config = dict(
    horizontal_flip=False,
    vocab_size=513,
    layers=8,
    bias='qkv',
    muon_scale='spectral',
    lr=0.021,
)
Rows from block 5, named by matrix and row number. Rows with one number belong to one neuron. Each number is 128 + 24 x the weight over its row's rms, rounded and kept within 0 to 255. All counts start at 0. Numbers have three digits each. After the name is the row's rms in percent of the matrix's.
# gate: MLP gate (model.blocks.5.mlp.gate.weight, 672x256), inputs 0-255
# fc1: MLP up (model.blocks.5.mlp.fc1.weight, 672x256), inputs 0-255
# fc2: MLP down (model.blocks.5.mlp.fc2.weight, 256x672, transposed), outputs 0-255
gate.411 100:109157142110105089118106118136154128133125130137151111101183145129140156148138186128132137098147131123158125157145102117158124139111137100086147102141148161128125106108092130136056117156097145127122130158158153146127128117119118178121124162140116145080110164108103134103130113113137114097118191126096105095116169141157101151133143103060129090174111110172132113159119118126122127143135117131090092145133122147162134157117094121149115107076119133156140133138131116153134164147079099110133113150150069113196113134129137145124137153136180151138061130105160145105108130102118115099144118106126171121120100108112116126109141158078147117145059127129129143142141116116116151145107133108120101103135156106149121115171139124135166085120133084149102153148156141129117129134120162
fc1.411 099:116150098114159143090144129115146119133078111148092124120106115081153122127148129137173150127129101102131108091140112118145141125168091083137144124141148128092145139085125107139179144155136087110106149133118154102126129132121153060111110120167150116130162132120140091140125147132134133110105129109135138083113101127134115165136107097099148133170128110132153144109169127159135105137116147143134129114138188145107140138106112131135174129145078109139131112157105126147092122123122108121101109164108154139149116111093173110107117181177141086079134116124146124102139105143162121182110136129109140142127151115159138179091112160122129140144161160071144155151139139128109104168111147164118104144106158136153124144131124084099116128151082131108145113106123072124067176142172116
fc2.411 098:117109110186127124123146081096194155169129184142150149118121127171119136090139182133137140100136137160135117100145132084168173095114111125090185113141137119081083157179130094156125118109178140144148097140121084087118106128156077107126126100156125110104136102148129113135119141144146087157129118120152132134151100105099158093109131134150135135148113091120119086107110157096132135110143147139095135179117139098138105142122133160128185126119138133155095090136123164107167086110139103164125113109144106125122136170147100142107142133134129170086108138135134137185124155134085108128129119138129154130109162147106158129142135088104130125137121098111104091122166117157115145117144112123081116135123123143123102141108135134124126105130129154118117129148103180128123169128146105
gate.412 102:154150139096117134150127137165118167165163104101156094147143109146091112116146122106104155147100099137106165153134135113147108125146149181139155153127128112141112129131097085097104102142133117153084131136125125102121122152119083148126125167086161174120119126097104151115102105099132145112137136112129132094094107116102129124141135147117100153104141157100105078088117115122144119140128134118117164162144119135139104130132178131139126083112145124142126207130111139146154143063146130141136112127178116161125167139144146132100108074123132101146122123141165169103089144111100075099098140143124153168158118157123202141095115121163130106108095132113107116145133125140120146164099151104134130106147124147173150129144112093115170089149113098146146121083103140153158131114139170
fc1.412 100:144145123112100158120110107128123145148118096122093096114132113110148175149087178113098144111122162159152095128128135120073072127133112097081112122156164092154150154103142118099091122161140106081165103125107114151131122175103125160133158107097148135106137097132128144120150111161126077123113087153114103136120142134141128159072126139085152102157137187125142123142171162141160151131167125180107096112125123170153108143120113105137153109111150132107119147103134139110171133099128097104076134133144140107187132176068142140155148105136105127103150117114107162133162113144141153111129153147128122160107111150153113121106131147131087153153109104140116169106132140124126111142124106146145144167151104142116090159086110129089107115139123124127121146105118133156140137161111162
fc2.412 103:139135176168198103142093117126132132111120152110119115166114121134132136109098111117153144144114121105165100138114105143115109081141127146176133125127158111127093148176100129177126134124149115101131128117162111148122127097160173143089098105116107124104106139112139127117129117131130086142071103157143165129152158122132131144192146168114134123119100113113141102117130130091096148099088129117149168080078115124095114129134137139167138089133167165135105107169101127086162126155142159117125117130125136142125068160074162110122173130133126113130131164167158104094113141143115092116119184087147127146169121135153160114108133152083143130139092132153114145116090117113116125133133164150101123120065127144125134098127125152092140101129132132129145093152104153114137145107118105
gate.413 092:127112103145181132115138112150104105094157148123136147110144135145176141128114157173135105123122116103149113129145119141137107100126174089122144073121118126112106134136139094114125188112099106137139156140155125155141097142132101141147081122152131162113131168100115119109145106142138151081110115142152149044186144105109125108108144124120154118100125101116100130100126149116134138136096123113125142112098149092166129147174136106135128138129176160147189083144126130099142112126131126116110141135126100164101137131119129124162121123095133110134095156162114094152079089129110116109153127147153143172098099125146156130143093156151058140122125155157134143135116129140136141167151101136139150151140132111121137189148141152104153101077075118083113127115105135120087110178123152
fc1.413 089:130129137116139136101165123163133143105098115123147123130131142116132114136154114089174113129121130147126094140168152112172099147169091116152117107153109122076136156163168138130099127106112133175116116148120139116116091154165125103180087179109128112095132084121110105128139139081134112138130123149138173150121091110143162129163092147108106107135104135121134180120158147108177107059140103114074139123148134124141070150116124156137150125081150117133093134119135149095176155129122140114139140135131085135128131141123154164129123130142166119120132134129143131128101136162147124139112138152143168162148094164143128159156109143127155103101121159122131157161133105099085102099071144108112147095105145117104145097151100139115148081113081106156112127170085146091113108103121127
fc2.413 095:135118129125148133098114090141126137160115139116087156141086147113134095072143185122109134112095094128122158086141147124075094111150189150178122142129112126108150102104170122105179126072118074112140165082159137116173128144158115141141187150112160139141118171083149149101085112144137141144132128136109106101126155133140113122147144113102151150134127132157126138121129121146098108133114171104110125098148154139135156144122136085134115124146132135126154073133105131134162124119127120089100128095113143159165084137113135096125120128119081112129122151146113119143148098153125132114155127097169105118109113104115119135146108104133117138162126185139155115089166121106121072180126154149127080124136133162091148159150098129134164108094140143133109125151145112127086134128132150
gate.415 104:122137129195111181152160090105151088110147163118134154148112154101130144164147148119130151135107109095152097101163144141075125144107132121127090136154142111154124142140118069119154124144105135121132114101125130085149109099143069144096088151141089096165142121155139117165127176123111071140159106079134127101146122139125093113145120136138124112150136124127084139143161147132118100144113142131157137117118122135115121152146124126180135110094142147126137139114114146132105127144125121137125072154102134132165089131104142134182141167108157132139105185115132123108115113143106119115147117168123160094128142136098083137097127074132128177114091135160136091142137162151176134124128131107140102092066114185139135126178147125127117092135145096107131105136145145151125126121109096
fc1.415 096:156077098121157157125117181097157105119117144137114165137126152125130153166108172118140168159143144136124134172143119154120130138118132125133121107104128109108088184124133152170110142138145140109135132116145125121123119086126138140178138118121142146129115095131156155100115155073071169125113135115150096164116154130128129166121066092118116132146091140141109144179133126101154131076119104079118168143149095123126117161073135162114143105090118118152130102166124105120134160127133149144158111159095168164116126129096148109120101133151111111120155093146135117124154134093163112114095140167084109139104120125112113152105119104143128147117165114107165130123084093145099162130156156141097152114107110118118145090110168113158129144133122133165097120105160143146130102103073096
fc2.415 101:134159157111111116188119106126147076158138121115091184105150125154113127172134146143129128085110124082152111122100091162113112134133115126164183124132099138125126156144094134130108153138120108159103135161098154070169137137082139112108071099124119132159132148113161125116145122105116099167141128081163136133139097143124149138138118114121139108103142115095150146147161066138129098150121117139102096127142176151141138112172123126159149098133101127114114186103165126078088158122154109136148131129144103144159095075146172146100137108103140124148106101176148135153111118138081108111150120127141151106134149097125117161124124103153144120149108099121169132144161123142112138137103118121130099144132130107118117116165103114130121132110086137132149116184114099143143108149151184
gate.416 099:142112104121126153098144135128142147122170108128143123144107107093108153136136154128150162124112140136139092105133151134146137108161141119184155123110114128183134111114114147087110155123104146106156118083157120124138146118122093128109126146129145093166103149138148146165149095108127094124092138166114122122103112138073141121186147073129136159198157099118121099132118123107095111134088112174152127097156143092126069114112102157141178152111149117161162186162135115121098133092138096146107139133165116069136136149139153110112138123127117092136080112132137135114137136170124107122147128139134111083109143126147167113133108113128125080079117199103096118152132104132172099151134128156114149107137133120178128162143132159126128121097114099159120125117136109159134135149102121
fc1.416 094:118117164123163092128137140127094162127097109183173167096132103131133112127081122098132142122101121100161116169139146121108123086118190107114099101125160116167122108115133139151144132130133163136146102167087188156109108149160152170151125142141162145163134121174118062118121177080116116121181114135129137111095110126106157120104144097146110153137097113097118150129127128134114142145141134146133137133148116115093130120128152075106107127133141158123113047114108132110131137114132111139138114119083163132127159129135111137170095172124105164124110122132115120159123139125111129100117110159154088156126123125098134108154149086093138084135141121104118126132120109121139169140142103136150148122101126068130165165131140115120123121136148094090149155176135087124180136142135140
fc2.416 098:156147124151119151124124117115131112115176126093156125114114108097100151121130110130081196119141133170142104088164083137126150091101111112103092189124155150144121146106142136129126131125116097133129119130119115126121159146118130108134162116175114123121130151115151171094116071152140153163108100139120145153141134155126088126123151137127138092106119126139176109141110132162091142087137114107133170145134127162124151118159135134143133144079086144143165136180159132111112151144159122113106128117090143151156155089102141132140143102127138135134127120123123132123114087112145126149098177104126106122113123144178139109116132202129165098123123101149116098116139169094123170111100124189110148126153064125144117111144128130130127163080164085120153112079095121101109137109149095
gate.417 100:146131078110137117174125123153194132096120099112108112123098127120104128105121125116146120119154145112165143120122135194160098163123103135148129129082064114129129117122120128098125094129088089171140139110189100140140103149141099125147117116128131120177148111132111130110163142091119138134167164101126129122182134124157109151094132127104093081131124148111129178115106154093168134188094116141130096150072092134146146095161127108118149116123082072120097127132138140135116185119117113181148113110172117115126135137149133140115114147210156111132158093122101130118115123130149104126140147157088112153138159145144141139123132134133113139125140126113131089129136151131134102160143090104167120117129140148125122137132109161165135129136117125100121109096131091096144143114121174
fc1.417 103:112153159124134178124152138121092099135152142111125110129124125139130117121170118125105105154102145159146138156148096118118139147119139139187125117080142135121115129086110154120103139135149079113118131127128107127161105124092106093143153138165136140069111093132134115114113105143075166095122135129129207110147174130115100115096144147124125117134162141121142147140119131128160118135152099092144107125118139155117180128110108112118129110109101145134099132119129104158114107155187136153112135148133098137118070112145178182118130176149157095121154149116094116118063116148108125069118113132120114175123105129119152086105141137164139118091123145148097142099130099126119128147119129083093187106163132141137154146162138149132139088174125094145105116138138153089132153169140138
fc2.417 104:116134147151127117101150088124154125128131066129142169169098160123143150093090111145102124142176112136118125116166129164095163134091150124146102114144131133200097115163144085108130127108136132110083145146133151122099114133167108146107105126158177154125115149130128142145078115148157117130114112090118097175079143139119127130142160164096137112141143151142123126142134116131131120135088128120093114151134102130152133145121148145132127105151132078138088153128126114122130119100121157089136110100092167106149148098117149120108098082104076109141109158110158143136162128091126127135131139099141116095133125164133126166131133172105143164167101148149137142114121126099119125078121138138174086169107151158097139186123095164135129118093134148105154099133112149162105119171085108
gate.418 104:113136099106135136113162092116117158177132108109134123088134152149140143140119107184139157144106140186138173127127121105136120154149102118098124120132143106094126135077164112122135118113164135188157094141153122152141104131087127122153126134091152176099142132091111115100149134158097148125107119143121153146104114109140081136129083118147108092125126135094153103149095139130117079086099102099105129116119138145131138119102132114147124124142089105151122098150130171162081135126153127162156159152133093110137117113134144160132113107201133113175141122176145126149145099120127115108111124145107160124100129109128106150163128164125104172069154130134097101123175106160126131135094127125131125094124148145112150120168167174080122169119105110148095114115109103123146090144128163
fc1.418 104:114125129142107125116112118111130064152161068149104148124151137111154126095128132140132103125108161124083129114115113110146124131131106117086155109075082095140107107123195152067160120145120125130097066087148143116171121124153147137127112116129125118153156100149136115131136162160134154124126191161135135127134140178131110111087131143126136159111135176121135136161160097147159127134154126132123091159123142102146141129104090082122127117117100121120133182154106131109112162159131119136138126117130078141106169116184122132144095135113115137121125162104125114146115154102175111080131154145155158127176135103148157134141171136100090152113122130139086121130107136175111120116091119136113110092110128136123146129130113160119097133159150156169073159106148093134131100129152143
fc2.418 105:148148140113148133119113149092128119126094146099138105121129126120130124143141125104102139162121168141136103133085131156125167134150158128149097093156147142084150132178151129137171116069166131111106129141148109110136108140141106089134109145073116170136153136120121150156122108161109142120117107101108119151129157191117117129159155095083135114137142122155104143114147107130144125139099116116156098105143128133095102108143083157107095150138163134124111097104143123156112086117139170154103122111112166126096123125082150110094114111110148128156132093128091136083158134180141103146111160123125164158109102125094128151182133108115121134141143136160123140087155148069151077137136106140139157132106066110160143157128091137126171141166142136151123100159078170104122106162113136
gate.419 098:108084147140132102110140110134089137132131115161118141125140150115115105079133144093116133122117170102140098129114106136166110129110129121144131131180139108119099097131160130125155091145142095155132121176130124116106109137122126118128140151111087133120119074120176139165126115139141138107112121126122142102089088166135150126142092128121134136110109197172181100149096102095099135116149133118146128130158140113121103124169105157156172153113097149142103162128175134079108154138095108123068118155130131092131110113178134122111081104139105108120120105136177134167139156102111123124168122154159135134085165093132102171126136124150149100152127121141103137093139181083117154156138102125141123125112114090161117105129167133115112187187144122143134128134138166089118144104149126
fc1.419 104:115149131143151116121084101145119111158129103129151145157094076112129090160122146122120119104119079128183153160152092139192124091109102151167125150116137126090155157133114133112110122149134157131098130185153133134101119133140130193135158124123137092128125172120120112140105092170139115118163104120114134151136128146145124102140132148165110106087141125132140127160096107143132116134108157145152146156193128124122104128087098125123138122095122106100143126158124121111126167172128116126148109131083142121079159093122098088165167146118137112102117132126113104145119126139129128181105160074136085120134141150116132096138100147186132107140136090171118161158157131163072134079122139119112090135097090126101141108126131132161116140110120114138139136092165136153125116141105089
fc2.419 105:127150171111145142140156134113086149086078159162093117109140101137112104150121100154103086091126173111086114163151128136125153148151136096156163119127167148141149113127074165117126158127159144154143106123133088100135144135139133138068131182114103152125123104132125129145129174143159068116160125129128164173130155121135128182107154159104114123139127140100121125138110100134124127133137133121108100172106129110153154084128136145122085108150149118124089096117120134134144146082144140137091116151147091144167112154130131112103114189147105087134153113103092157127092118101164073096108143134150106106105161138126141157105130123106138117120098150103105114118182124154140120118116131135126134134183135085135110167121102092136141117174145103103118145155142125144151114147121140
gate.420 103:096150133156163115126155076136122084112101133089147101139115104146148128122116096113138092108173149115152155145123030148141133120117107102114133087097127132138113136124122100114133107145148129139132099120134087104168141144147137128124082112118120152149137172126141083132132160090134144109147128101156156140108122093147150174121126148092121147125170138097109176163127100098082062106160125100142131123140079132130120139119113107110129108100106140112140123180138166125153142169130139097182158141122141141124137124114148114142139109121124134118118118130116138155119110130117143156168143087103105179178120125168125130148120134127103123184124138153100152135129149135186126119113096113126130159137094141147103158132125117136198150161146137104075133112144090107146112120097124
fc1.420 104:176114156144122150125107100125126122177130113134160130121123071119139123132112125143148078144126197153144117134108137128131073124135103132139131151090145124065122122150129132166103076117206162132161115130185108122102146170128055087108123125123113139092107160098129144086145095142142120127152140167127105106080168158123095142115138122083137126095098122124144108151098137103168109102130133142113155139122119139143152104137122124148137139128136100138119136147105117128134150103117131102119154110144102103182125136151089094159106108137142126148131167108100081123124172169151111118138163137130121106150111162116131112130102153142174120112111112141079134128108119170114159124170132143179119126124115099130122112135108129164177129131126129138108136107140149145074120115166132
fc2.420 097:112134137133131137127103164101080128158148095120120148142155120136109163130137157123148116112097167148117138139166154129111077105202136135153067121115092089115074138149114091121089147178105105115140129114126141158155139144119108149117144112132110127142075104155131113109125139151166115124108134125122153106124098104126138134125126125186140146140120140136147124121075095144183126168119118121111122135112126118115100074140164160181126127145122140108162129089165135119151100131169129166144163129123134099097117178164120165101105121116148086153102132140169097105135117114100149147144126106116108145141155126115083122103126153131089174140147149151088101108121149091129121114099161139106109171113103121148146129117151104166096131125122155149135136161127135145094117166138068
gate.421 094:105129122089096129119106121165138110136115092136135099152092123144120107115113102102096112196151133133095145104114127135139137146143114076085108115179143161160123116147135155129155094151150130111135094133156114128152130126133072109156116116127135124139112155114183117111174136142091147171127128153131102084146129102080119118115100087162155105116151137121103111141110118143148171114164146146147081126112106143141132152084142112100134119171127089091085103118125110119115122097120098128156100117143099124170104151136127145151138131159147111107115143141107100114098128152122190147135146125128123152095118139151177147134142149127124124128129117128128209140109127124087099161146114161123117119135173151099166132112157129155137088105092160116120150130135192140095164177122144
fc1.421 099:153166126141095156146107129150098108154137127123163108162098150123119100144107165146161131133074097097104161138142154156134090114118139099113134167154179103116129114130153153129103089138125160141120092108142102102121078139161108141176140147094148107153153163114120135118139133109141115132114117157162160155172123135155087113097123094118134120124116143097094162128135081150114140122154117137149146123162150141162132122139130156156126117123113127128119165143099114105189143121101126108152147133110125136163106151115103112134136114129138143128180101138112126178091116129114135161159156082101123131132118114086123072102127135091114114160187149105144092172136119149150098153107102169142149096115123155133128142096101109088096146115127126111159063127076132143100094120151103
fc2.421 097:130102106114151145161099133152135154114147119093132164164144150095139122084158132148123121149129187134153100138124155161154134134141086124109133105150099123185119131143102103144114103115156132078115168122142110107137128153110100167119099078154119110128124128159136119087172107151140130172157152151101104105130154098115075142124111141158138120134131093146126108089104137125122167112134154153142100127120124076150165113141128158142129103190134139112107135159121149125145126137157168171126097154120077165104088127143114123129141097135080139144097131094145128146171130118095098137128129129126096158153106115139086129165127095142088122078161090163157119109142121105124138144104100168139142118135146161092127120150124079185101133118100140145104146138109132149128135180135111
gate.422 102:109143170118133102176128135177138137152176110153159112140081148122096146120142118133102146116154103145138174117140113143086132143133116137139104142093109099113107139122115124141140113139171133140147091091122093131096158114135189137179115135117167120152102132106118179150121106106135143120110190123113115111143116110114115138131143111199128127100119131108122119120168129107127124107095131148101085150153184146129145089153175114123092125089145124100135127095097160164148134132146140136134136164126127164094129139104129154118112147100140152132157170131163148122147107090137108116147156109138121118085105117153116169122130091134177085079097151166139142129096131133163149115142114124124135114118137082088126124108101092110118164084131079157137128110133096109121073149149124
fc1.422 097:108135121067104128116117124152081133132145116175185138107167140144128117173092135120118134140103109120106122103120170131112145101142109158133120157178142141126147158136126104146132119106120132088176098074152140147147113133169165112138141106131116109077161063117135154084137093126100078147137136064129133117127147099098102154156114124077122101124119112114107130131111119150143106107139145175122114104160111145133061149159116145121118157101105192128149150103140121156143142113169151121177099155138148131179111109131116160120071098117166168147130119137105161159142130125129116146102136119125140135124141109147136100122120106126117138122113118117083128165122129130118158112083163128113179120124134171128115126100112115139169127133120148121123101139123102157093125153149156
fc2.422 102:112097119132116123121142163130128139132152133100090160141116102100123169125102156121134064147106141154142102127138099135099137123148116107147143131108137121126198096129141080092102104151102134128133124129105104163199099088084139097133137125109115140159124134159142134120143144134100109119160131153123170135122149130089119121128078120106096156112140141106133112141130131138114182126152145103133154105148142111123144123136175119105160098164128107163105069108124155127187115138121151149168134115123164147129081127126139146182133099076154094130163139158129144136139164076174115087097128146152124125161151132120095157123132134104092137121118077101122089114119101183134111126168122098109149116133114114112086112133110168117109079135118135156111129144147177132133128144117135
gate.423 104:138091132077123106128079157124158137127097129136128150118109133142111116134125091087149123130142128114121088130162107142132146126133083113122143130134129119096121102152157145102157166103094143110137150151166117152155152152177142150129106094163124124096108085151065112142152133114136204090170109103153101142133102152098108114148174128133126124137096124136117104115164168123094136170130145068097126135178098123122137106100069165111157123104108128131121141132111110152124141094139143134166134138131120125104114145173160168116138133138157107112131098136114157096106107127141140108133119124114138097090140118133108113150117097178097131119168116120154124163154153089173138128112147094131103125165085142144118132149119145108134093172100125194077141144138135133153124143128097
fc1.423 107:153105172097099076125100117170102140146160098121091128124155161142137102149128137147107142138115117100115139123140188122147126097094121124083146157093123160136110101135141116134112127124115090142136142129143157122133182132108118100100086155151125150137133086127129129137142180169151150149153155107127115076061096103140095140149137113155105150112167140151141150135117080182083132119107090130116133153103091148114101131144160107130121106108137124156162141140124118117120155102116143145170136142128105162091129121175114156139134129113124207108120098137148155142124111111135114125129147142077134114128126170146116089144134146094141079104136127125146137088118149082140093150123134100171129138099084104147112145132142113123107156122086110146121159136144187138109128122141156
fc2.423 102:114160092164165082126149129101152159064100136116161165115126137153116109126133110137108116153145138160128128098125094136096115119117099148102110132112179133104117131110165134132129100110145117123113127149090120123128133115151155135095130087109095178160119105077130106136162120160145129161159145131142134160161101111136162131109137145116129094155169170114113110139140102130106133152133122114088158094121134095082157115134113147078120119140131137147198126142134152117129101161161122100130152121139147132113143136128116120107137083101129136138096120162110077090166116192112146139130120100129180144170160090134158150132137151164130112112084121101106135136104149108148111081131131170151121080141151140095130107135093090127154110140124130118118140128129123184127086177134100
gate.425 100:174107153147091140159088144112129103155164139161122112158128160144100091102106112120171080134161167133121103108117140123173145115109151095121153125172115158104139152154135147141113140117115127159102078107137170168182143113149113123146108160122156105172094102111153156160127139157113116132104146150109097086161081085102118121137086177126119132149118115140119135125148137145114092137093150110132090128117101146124159148103136109153149174119144169114135100066160092148134114112149149137105126128103143132089121131143149093163117144135134140128086111142129137101097105127081138161116104119121123126132126123107136101108136128152095175161117115115176150147134126094108113167123131110141085175133114130115115115108136083115137194129150132100145132084112156144129155129123122
fc1.425 098:131112169140131104130139081145127123108079092117116171129126169148156138171172084097125127122109132192176055163136128173118088137114135128114119128140116126147159082178111106122164171113109098123135116130099134149113120109127148111147123120118132089119114145123146129103133150106091153106137112122123138132146144137170147145143086134144108089175124143094176083154133140096098140136076131088124110170112142109161110170122103134114150129112150148109113112102149126153132145165145117132130131134089164148148099112128152142150176141137138121123117122171157113106147131078129155151093144155100169113100142098155141100156106153135106115096115114138132131092117082169105125142134114108108164083128161125148104140123099149133107093144149145094117108091146117128141136114110096
fc2.425 098:145094123104149131116131099148140103120182112122138133109133138117114148095154135055141143131126107109149146110146136136117183131140163105133129113138158119070113126122147148045157108129133142100131132149147118134127115119112113166117164107130082103144135154133117108141187123158108113146102084122169132123141077141150137150108132136147170108101149094172142101099104165122105176099199144135106103126124122111094136127119151142118139134147133082147139161131069133130129112116092112144126138061156143143140143137121130146141141117123086158113123114148140120125121124127118127072105090132145097146096133093139129151124121153131116131144137124131174134149105181128120140112144171155160111163113109139085094136155103175136160116095115141124129184132077110143137094118130149
gate.426 099:099154109158082100118133112102093136135128093093090092136149138108140101116128195147124129136153141119165121151156113134101125080131129155114166111187143130126100068141127128160148105151135134127146174124125090135120115146127133114084095109120169129154093120177139123114127118093160152099141113074120086152128144098115134135122094154107129128113144136107116092151153115167115144106175124095187130188105152138136085140104161144121097136108134144146115147140150115137155149102165103116162152149124135149142146166136170160126118145131163136133093130124139130115089154123129104121115124096146143106131133116134167088133102092187131156091068151110122158137107104161142143113118159108103075112130152136140137131131122128110104151114140142120137159095113116082104147093137129
fc1.426 096:123106157141120134123094125124143110090115164126104087133184125124149140157151096094178101161101119132129128110147161112121145150104156122140179136123161154126144166151110082127088135172147155111100088158101112134155066125142142138132106107100130115194107151148091139114099160097077167175155111137176155153163129157130150131131132148109115140094142132122106165150131111120137127134104092094092151119131147126127171115175157150137134100139142109135151149097109116161108108101152117133139127133092059143118158109154129145151180127132080124132143099098138126118141122131124101150146158104119149136136105106102134088104136125106091121121129132146108177101151145151131085116125063137113114127136123132125084091144107121117147128121101133123126160150116104121169138121157105
fc2.426 096:133157069091101175126123113126143165176158098132116101119165148082082145143092171145132146098145119123094171155115105128091154140137137139093150112120113134148107124153149118147096113146152100138151154124174155116112118135100119118128105119087120115120106137105170140164134134112128103098128124072119090142126090101086123122130127118130110145129133130113149140102137117145169120120104114118155125160106086109150108130146140126099144138129117124086126044173141137153100121131141136139103107095168149101124166193112126151107134137116142128099155138116134105166133151136161135080152125147139149135134136158153127120147140132121141074166123150149147135137121137108164159106174127147112068126133120144110118176129163153154184143118139153130151119103137112105086079157129155
gate.427 104:111084106112126147115139129136110099119114096136127132161136165118077152148135132040135171106112136141129113098172164126132110119121103147132155108106158119119118130101129144131100130132159125142158136126137114168124092152123119132141122173136135135122156140123144132123144129110127136115099157134117122142161112115145100195146128136126113115079111163162114136139093107149107129133084137101080131118119134139133126120164130170129173137156127113140139094108160123153137114107127163123122083109134097131135168125116167136188140093102116126128108116129091128087168113117117075119125120147140166152127115090148131160121153196150114134158114146100137125136096116146157102123118077082120087125124127116146133152159114168181171121149149142133134076187152123108098054132131123
fc1.427 098:135148153118181126131132131095112131159134115116135144108153152143133103122156135125130117108124107140138123162092115090157114123145112108132143143133125081181105148148130150121097125162159100112100076160151143096140128085142194116109164120128151108140112156098108131074125105121152128068176175169094102143134138139132113158154129114082136116122126099135116119128138092140134113132134125112141108125121105144139128195096127147119163147140122161149139111126139139083130093110186138120123137146118130150164107089114126121087112111147115131113113102109132076124160147130099106086157180166204143122095121160122116132090161157153147121137137158137116109134117133172135125098132101099116122162124121106140138158128098173103098125161105147163089089122124140097090130124157098
fc2.427 096:135130129119099175153146099128105136136126142137150082167138140108094139048090181111092098135100133155131134131155145132143135111104139132115094110149119141095122128090155132127100119153126110127139144164076130182103100122114140146128109174140152107152103135098129114128142079124128104097101106146088122142143108106136163110113116149112108124123106156190113160121130129116136144126143118108104141122142152137120152121100112162107100142144121134127140167135117117126123141113102139157084139115116160145119129157156140091139106110098165100123105106135150133174102123132168134157143106117154064094110129104144117129184169133130094134105116127109092135139125140113138133131135161089143207082159144169133136078169143070122120112123156137105152099143161105107148142086101108
gate.428 099:156097146161119114101135128114090150121162148127137109111107114121119159083139098122105109132132125112130137171144121118109154155168168136130131097154081138103147125130116142122146148111080138153104096106115137137114088127100140106126109085124123099101130135105075126143122112128114145097125196092127138190134152139130116130152112126113121115148131126163140130123144136100115134146137204200157130114141154104101149212109148127155117163141129128158090129139125117169177144138135107122172121167151126110092102134103150148084140129173154114134152158108109113140100107111135099080115156103119139109145150101123138135142092108106171148136109110122151134124120136167118103123119162079142099130106141136162115143131114127112140091125076069117103143137151105145169159098122124
fc1.428 102:145103114101168081098154114140084098094104123156170130126151100146193085135107126128158147098129130119111187087125130160128139096127113091135141131162122114132069134160127129083130134124094105144121159118133159129126105117056157107121143109165123154076126116116122139139135150109146149128107131064126148145115091111102124143190140117100122136104106096155131116148126170112084123091098125149120149132164137145145123118173148122106169124136160134176138123091132124112109136161168107133142136136165102145140126125119135111176109141141134091126148139126095107166115128148130079153131172137085096123128130145108155138146131094107126120165131126159160133150117141140096112179150143113139090098148132149134105137114110125159121141127115117122125126094105151100184091126143156
fc2.428 102:141126130154166120107140130156116089143093160100126115118104113134149144158135191133102123150124145138130132122086119110141149111109099143144109158122105147137176109106138140150138168108117112113145110139124114125094153137118159086135116178125064120119121125099108135147130145149105109109143124121130108117120130091126143163124141142145125099152122158113114135107110124180146116104107125094126134095112148088088124136177154095153083092164091129133095117102146122158122143126093178085123104178134163132109184179100127108147091130140156164121130136137160175204110111100145143117111129173130126110095142138147125145113138129100163105083106107122117129147111167127162092143085119176133155117154173109119106080127120110148148110104101140142182137145137123119139131107172125
gate.429 104:081146135127119110152105116103134113117099117139149120183159131149137127099144129149090134135157134093077158124143120127140173104175144130104133123090080134158174120116129102083136157107146147152130098165163100113148085068110076142139087142112124162129129137152167147130108145083123110083136107111140082120128109141124130115139106169097134101162131126128087115113122123114133151162117158135116147123149120118134110115112180069114125134135087093095154150132114121129118163137185153099137156120165153141151142142123132147130144131145166127160116115116166138130116114161122085108142127162129167100117124132124135109135132183139097142151139138100132097104113111136133108174145092158075135194116102120152123135114088104093112135119184110144147166114125130120106127130127158
fc1.429 095:156121115096109113148094131110145152107096102110133115104121136128116166097133105151111144083154119167130124100139094138080141100154111146178151127139127071132133116104117158112091124181118123113110114135134132103140173110109149114140141079099139118133151177157143115125135108175114128136103136118086134116123114125129124173114122129107119087125149170153104149123147157116139125107115104090086126123127134133116177165159088159118112137093129197128140135150115168129117086133110118116109154135145131110152144137151128145175124154112142101106102107157102144155113150145126149110156102128128122167127099161122192129112126067111140124138096127121162165138105080114168133124071159172156173090147129156150149084127150137138135130094104142107132153098152105131148081131132158
fc2.429 108:090114156158161132122116155112122139112112101130182145127177128133155119121132121149133180084112125176139131140133080135160111127102146143055159136115167091126092168131139108140152138153122131109114120146145125160153114137122114143150145116127137125103105124153173133144135069101125105125134074105137151132096130126128090136111144136131105116111135179134138139057127140140116148097131133140139121155134127097134084142127122113113130098144153116084130115109145088191101118124117133101124158142101099114114107129148107134090127136170137095117146156142156109146141104204127093130156105117117126146140190106104106105128106122152153116140119113128116175159138115132105067062146081143162133179150131118126115152149110150145132136101144133168111092145113110118125089132120144
gate.430 101:108133112101129130116118131142100118136111115100107145116109116080150101133119157129107144156145141155129139107114103132141130158157166135139084144150130107139143157131130153100134106093085111134091142125149101115133141091140106105139123123170139141142156135142111170138142125111079152142140140169118135154140164098125126148137115129107118127100100114140136120160144133090153100120084108135187174138195097133064155137156114133094136142042117140154156149137123121145115128094134113109112117136131114191147133114112144161117116108144118081143146106110132156121100108140155163115148138122144131100083113174104098107129124121128149122147105094140124091148145136115091107137124110094140115108163186117130166119138141167120139185107174084155173124116120079188120097139103148
fc1.430 102:156123136175107144161153137153140135094110116113142145139116084142119097115153121124135136134111094111137133104172108143131125111055099113089143105137134092123107186120128117177090128118149141130103142116148095128144129157087130119128113115140120136128150116138123117131115104130141154155077119127126153115086119132131163110144141114139119105138145168108116111115153133069163134095151157157112110134128185153132122114175110132128146130179180134130095139148101145146141165104114104134158149136152143131130126097095146132141104089161123126163195114126148145071135105099162153130126049118172112146134123108147101171106107098138125126129172086132133112121121142126129147149136120142110103126123085132198109141091127114142112174143154159101085146131137093150112084122136105
fc2.430 101:096137173137144152066131117173125137131110157149059134133095163143167137150099154173136103127137068100124126083123121127137132152136156092138077085108116130120117135127125135118093145170141112145098135122133123156187114166141111125130164145113166132097101130128108098139121140073155153156118133122132116128135130131173140124127147108119144123132142130120166110157118124194152142134128107132131123135114128099120144134170118106111063102106122141119171098119112128153118150132174147131106151108125102094153131109107063115148134073087114142138142084103090133124102100156100148163155116143102188114126128130088176128123130114129106108123141167135122154156135145136114111160117136128137141112125151158136122117135148109126078124167109124139147124106127195135155128144092117